A small multi-label image tagger, trained from scratch.
Training: soap at rate 0.0029, 22600 steps, batches of 128.
Rows from block 9 of a small multi-label image tagger, named by matrix and row number. Rows with one number belong to one channel. Each number is 128 + 32 x the weight over its row's rms, rounded and kept within 0 to 255. All counts start at 0.
After each channel's rows are labels from the 100 images, of 14976, where the channel reaches its highest value: "responds to" is what is common among them. Only what is clearly more common there than usual is listed. The data: pixel-art sprites of 400 made-up characters on tiled backdrops.
# convs0: first 3x3 conv, stride 2 (model.blocks.9.convs.0.weight, 128x64x3x3, standardized in use, each kernel summed), inputs 0-63
# convs1: second 3x3 conv (model.blocks.9.convs.1.weight, 128x128x3x3, standardized in use, transposed, each kernel summed), outputs 0-42

convs0.109 [163  82 160  98 127  86 218 146 132  92 142 173 153 204 115 145  83  80 138 139 112 126  86 140  91 105 140 121 121 129  82 134 142  88 102 161 109  95  74 150 138 140 103 119 188 146  81 150 141 177 148 111 122 123 138 137 136 109 154  64 105 151  77 105]
convs1.109 [111 147 135 161 183 115  96 155  93 110  82 144  94 142  56 125  85 176 155  92 142 117 153 105 139 107  91 101 143  99 173 129 122 103 127 143 159 173 111  93 137 120 108]
responds to: yellow; white

convs0.104 [173 140 127  84  96  80 164 124 126 104 141  99  92  53  78 140  64 124  63 137 149 136 148  57 106 150 129 186 145 123 158 114 123 141 166 131 175 108 142 111 103 118 139 164 133 118 139 131  95  59  97 142 140 100 115 143 152 154 128 153 174 115 182 183]
convs1.104 [121 156 160  89  94  91  14 125 129 163 100 184 130  85 158 131 138 140 145 117 112 147 137 155 144 128 146 142 112 138  91  82 193 103 199 114 155 164  59 124  88 134 126]
responds to: red

convs0.62 [108 131 151 125  55 116 120 152 141  86 135 187 114 159 107 123 176 194 113 178 133 155 127 121 125 124 196 132 149  96  79 117 171 143 191  95 171 138 181 140 154 131 140  94 107  85 153 119 129 129 137 109 129  72  84 127 115  92  88  93  80 142  71 123]
convs1.62 [121 136 169 131 140 110  78 161 143 159 150 107 122 131 141 157  91 111  93 125 136 151 161 134 152  78 161 169 121 154  71 129 121 153 162 121 225 156  84 114 102 128 139]
responds to: red; large

convs0.117 [102 141 106 163  92 167 174 186 175 127 127 147 129 118 118 125  76  86 118 148 211 126 114  92 147 142 121  91 135 179 115 133 177  77 117 119 157 142 103  75 131 130 133 126 120 112 125 168 108 185 180 127  88 143 150 105  88 114  66 142 167 185 164 157]
convs1.117 [202  60 101 103  94 129 113  88 131 126 139 152 102 154 103 125 157  94 142 159 122  91 144 123 116 154 182  72 117  42  98  98  63 155 174 163 135  83 170 134 146 182  54]
responds to: large; red

convs0.24 [173 113 129 136  90 179 173 133 169 174 107 141 116 171 150  89 135 104 114 147 137  97 156  99 111 124 107 112  97 155 114 141 133 109  73 111 162 113 204  82 110 151 191 140  91 126 134 151  67 161 118 114  85  97 145  97 110 134 114 178 111 176  77 193]
convs1.24 [129 171 170  77 169  96 165 131 130 103 121 161 104 112 119 103  90 165  83 100 163 175 104  99 153 114  83 141 179  71 106 141  86 112 148  93 172  87 175 110 118 132 106]
responds to: large; red

convs0.1 [112 178 139 140 155 106  92  94  88  92 124 165 144 130 117 128 178 120 121  24  99 117  99 141 127 100 124 134 138 163  65 136 176 131 127 113 143 146 114 147 118 128 140 105 147 113 124 114   8 140 125 130 161 141 135 130 160 161  93 102 113 201  88 105]
convs1.1 [182 122 102 206 146  84 104 106 144 177 129 153 130 137 140 138  88 142 127 132 129 122  74 170 166 123 112 121 149  64 119 146 101 130 130 149  90 142 120 124 107 121 123]
responds to: white; yellow

convs0.33 [147  58 157 107  90 188 140 148 122 157 195 171  64 117 143 135 107 115 148 116 141 156 153 199 155 128  83 120  75 165 118 116 102 114 120 102 131 102 129 139  63 105 121 143  99 142 195 110 127 153 162 130 112 123 133 139 122 120  78 141 104 137 211 159]
convs1.33 [106  79 160  52  64 108 107  94 111 128 127 115  86 102 120 131 140  75 110 129 116 121 150  67  85  94 100 112 125 127  92 137 100 164 154  92 118 112 182 124 119 143 111]
responds to: red

convs0.124 [124 130 164 124 109 160 106 137  89 127 146 138 175 126 138 103 105 119 146 209 145 148 148 155  96  90  56 105  96 181 111 106 171 131 116 110 106 160 103 101 176  98 111  90  70 141 182 135  81 188 166 125 117 155 112 126 123 129 143 148  39 149 125 169]
convs1.124 [171 149  60 131  58  84 134  75 122  74  86 136  77  97 102  98 122 100 112 168 153 138 107  75  87 121 137 154  95 147 116 156  99 141  85 126 121  87 169 103 134 147 106]
responds to: green

convs0.100 [115 153  90 182 126 114 128  67  83 151 124 102 165  89 148 103 145 164 130 198 108 122 148 123 112 140 163 177 104 103  98  89 166 126 123 194 143 152 119 174 138 122  98 133  97 149 182 114  46 122 190  87 136 124 112 113  95 146 120  96 114 139 107  66]
convs1.100 [151 156 127 155 131 102 154 131 112  83  72 130 145  98 124  46 177 132 121 157 185 182 129 124  97 149 148 105  55 139 145 124 173 118 117  87 118  71 126 126 176 127 137]
responds to: green

convs0.81 [104 146 173 127 163 122 152  98 128 134  92 128  63 112 105 141 100 156 119 139 110 140 115 114 142 116 159 150 122  43 126 125 116  56 169 141 145 149  88 143 156 110 127 119 101 227 114 103  78 124 154 112 141 127 130 119 108 157 166  70 103  70 121 203]
convs1.81 [154  84 127 144 142 129 115 167 137 140 107 149 190 107 143 146  82 131 121 117 158 141 141 132 157 130 124 118 129 181 128 117 217 127 124 143  90 122 132 190 200 144 151]
responds to: pink

convs0.2 [114 105 144 118 119 144 148 112  32 158 121 120  56 111 166 100 121 125 110 160 104 105 129 122 149  97  97  92 153 135 122 151 114 143 149  77 133 114 123 129 168 109 255  99 110 148 122 133 147 144 161 108 116 178 117 154 106 136 117 113 148  97 119 148]
convs1.2 [116 127 132  80 142 114 133  57 134 130  21 123 120 124 148 145 148 176 156 116  93  95 162 159 131 146 109 148 138 166 103 106 139 176 143 107 154 117 124 131 112 134 152]
responds to: green

convs0.63 [108  73 124 145 108 130 114 164  78 117 119 141 136  64 156 153 178 173 118 219 118 179 108 111  95 154  73 124 121  85 131 121 156  94  87  95 104 117 145 105 111 134  84 116 161 115 110 100 150 110 129 165 141 124 121 175 201  98 125 153 131 173  94 182]
convs1.63 [131 123 130 106  72  94 108  87 145  85 105 124 106  98 134  64 139 146 117 160  79 153 165 145  82 163 153 108 166 120 127 133 177 125 149 133 160 165 138 177  80 160 106]
responds to: red; white

convs0.34 [145 101 162  85 114 137 170 126 119 124 114 144 132 154 123 128 187 198 146  88 169 165 148 118 175 112 183  86 162  71  97 129 117  95 195 129 170 108 128 171 141 129 100 106 149  87  88 127  43 145  86  99 113 142 114 110 135 163 150  72 118 126 132  98]
convs1.34 [135 160 201 146 131 119  87 163 147 111 189 173 111  92 142 149  98 163 135 126 160  84  92 168 154 153 168 133 110 120 140 135 156  82 172 160 125 152 126 133 102 120 137]
responds to: large; red

convs0.7 [130 125 116 111 128 151 118 107 191  58 101 142 168 162 168  98 106 107 177  87 124 181 192 104 123 180 135 108 141 181 129 160  97  93 138 170 128 154 146 153  62 136 160 128 159  78  72 119 115  86 117  90  99 135 112 138  87 116 100 121 171 154 169 126]
convs1.7 [ 93 122 122 110 136 100 150 134 130 137 176 109 105 140 140 173 100  61 116 140  93 159 100 109 157 116  50 114 148 150 122 122 117 151 103 105 117 145 135  50  97  82 116]
responds to: yellow; large

convs0.18 [138 160 109 133 130 130 113  66  74 118 142 115  95  76  91 129 144 151 119 182 105 152 127 129 121  80 147 184 123  50 132 126 164 109 139 187 115 133  89 170 140  79 211  77 112 164 144 111 183 145 129  98 164 104 131 154 128 138 168 115 148  86 113 153]
convs1.18 [146 114 130 107 108 177 114 183 107 160  62 130 146 106 143 114 139 191 129 166 120 124 127 107  54 112 145 134 164 215 109  94 128 139 148 127 136 122 121 113 195 117 121]
responds to: green

convs0.37 [107 157  92 174 106  94 113  56 122 106 110 130 114 105 129 127 167 170 142 206  83 123 119 119 116 144 147 127 116  78 117 118 219 120 131 177 146 119 131 150 150 120 134 100 128 120 165 137  29 133 153 151 135 156 113  80 133 166 137 119  98 136 131  56]
convs1.37 [139 135 118 155 161 130 147 173  93 119 110 117 175 123 129  64 135 156 139 134 186 135 135  81  79 137 134 134  57 111 121 141 160 137 128 132 223 116  73 165  95 138 130]
responds to: green

convs0.79 [ 83 177 122 160 114 147 105 126  84 108 126 144  83 225 101 101 194 156 120 105 121 111  63  93 164 114  85 130 108 116 105  63 125 142 111 120 129 152 142 132 106 159 131 163 108 152 139 148 207 103 180 134 135  62 111 121 153 126 144 148 100 126 130 165]
convs1.79 [142  79 141 101 124 123 146 164  99 161 124 129 102 133 111 115 182 155  27  95 137 120 105 115 146 130 169 136 163 119  99 131 113 146  55 154 158 145 101 124 135 136 137]
responds to: large; blue

convs0.27 [ 82 113 120 111 187 170 140  72 102  90 137 104 129 103 122 142 157 113 119 126 100 186 158 143 119 145 112 104 146 107 108 159 104 122 141 108 178 145 151 152 162 143 133 171 114  60 123 134  39 138 180 122  61 128 113 128 116 173 151 160  62 123 189 106]
convs1.27 [122 166 139 134  92 144 125 188 173 150 151 105 111  96 135 125 134 121 134 146 138 177 115 120 136 178 126 175  61 120 123 109 113 110 147  93 224 120 106 124  82 142 170]
responds to: large; orange; yellow

convs0.105 [ 56 136 138  97 137  86 169 136 133  94 100 188 155  95 159 110 163 138 142 135 127 120 170 141 193 166  68 149 193 111 132 161 143 116 130  92 125 111 121  93 156  95 115 119 104 114 133 135 119 144  95 201 115  89 178 104 160  53 101 144 167 137 101 143]
convs1.105 [176  74 133 113 106 148  65  98 181 106 132  63 113  87 111 157 138 126 115 166 123 180 121 160 145 180 140 129 177  85 153 156 197 102 138 137 217 134 128 155 110 123 124]
responds to: red

convs0.41 [129  99 131 132 104 128 124 111 105 127 191 178 135  77 130 108 133 110 131 105 123 164 162  96 151 136 158 168 115 155 113 182 190 180  69 223 144 115 141 157 173 123 110 157 139 115 133 140 140 131  60 120  93  98 101  91 128 118 113 116 101  93 173  61]
convs1.41 [114 208 174 127 105  96 140 159 163 189 116 147 113 138 128 139 129 133 130 185  76 148 123 191 132 153 174 109  88 177 185 151 129 137  93 109 144 175 109 173  97 105 158]
responds to: pink; white

convs0.78 [ 79  96 108 141 106 114 122  93 207 199 159  78 145  95 107 124 140 116 134 152 149 119 147 127  88 145 133  77 166 165 144 102 110  99 150 122 190  90 135 180 127  93  66 127 129  88 108 121 123 135 182 128  99  75 156 110 108 166  72 133 162 171 139 150]
convs1.78 [178 139 140 131 103 115 131  98 178 115 174 133 101 139 114  90 106 118 157 106 117 103 150  86 166 159 138 103  74 138  88 133 156 117 182 119 144  88 155 104 138  79 126]
responds to: red; orange

convs0.127 [113 113 153  90  97 154 121 173  96 157 206 173 114  69 221 147 148 138 162 137 152 137 181 121 130 119 118 154 118 130  75 172 144 155 105 214 118 101 128 116 130 101 112 137 134  78 163 134  89 101 132 110 103 112 132 128 112 123 120  99  97 138 157  62]
convs1.127 [ 98 135 135 108 101 122 152 122 163 115 138 141 103 108 132 135 149  86  80 145  86  66 136 152 121 149 153 127 128 114 146 126 185 124 137 108 169  73 134 144 124 132 138]
responds to: red; large

convs0.38 [ 51 114  81 150 128 150 113 154  10 160 142 103 118 137 204 106 137 145 137 114 101 103 128 141  95 165 122  83 140 115 119 170 109 122 131 115 134 140 129 174  93 129 201 161  98 181 124 111 125 106 162 135 100 149 129 115 119 174  94 102  79 141 128 141]
convs1.38 [115 141  98 119 180 128 179 199 116 133 117 113 134 145 150 114  95 160 162 152 135 129 123 133 131  96 165 146 142 110 131 103  95 113 126 118 176 109 125 108 176 178 170]
responds to: green

convs0.11 [ 93 124 172 161 144 109 156 101  94 103 127 137 166 119 115 181 143 126 123 132 138  83 103  82 124 163 157  64 135 114 128 158 101 120 173 148 135 138 113 167 152  62 225 100 137  88 138 186 161 102  96 191  69 147 100 117 155 110  98 120 139 137 139 160]
convs1.11 [111 144 108 108 100 174 143  97 144 142 125 183 159  90 134 160 113 104 151 173 160 119 131 152 159 138 144 136 128 222 121 113  74 139 141  85 160 131 126  86  95 125 122]
responds to: green; black

convs0.108 [113 129  83 107 121 110 149  72  77 146 202 142 120 136 134 145 126 150 108 110 115 187 134 126 125  92 118 146 112  87 118 161 139 148 103 157 107 106 107 154 108 112 229  80 240 143 140 128 158 125 102 122  85 145 113 145 110  95 160  95 141  89 121 143]
convs1.108 [111 107  78 130  89 126 115 122 123 142 136 159 106 150 140 142 113 140 145 131 130  87 160 158  71  89 113 197 162 196 118 153  37 157 113  77 112 180 146 107 141 128 129]
responds to: white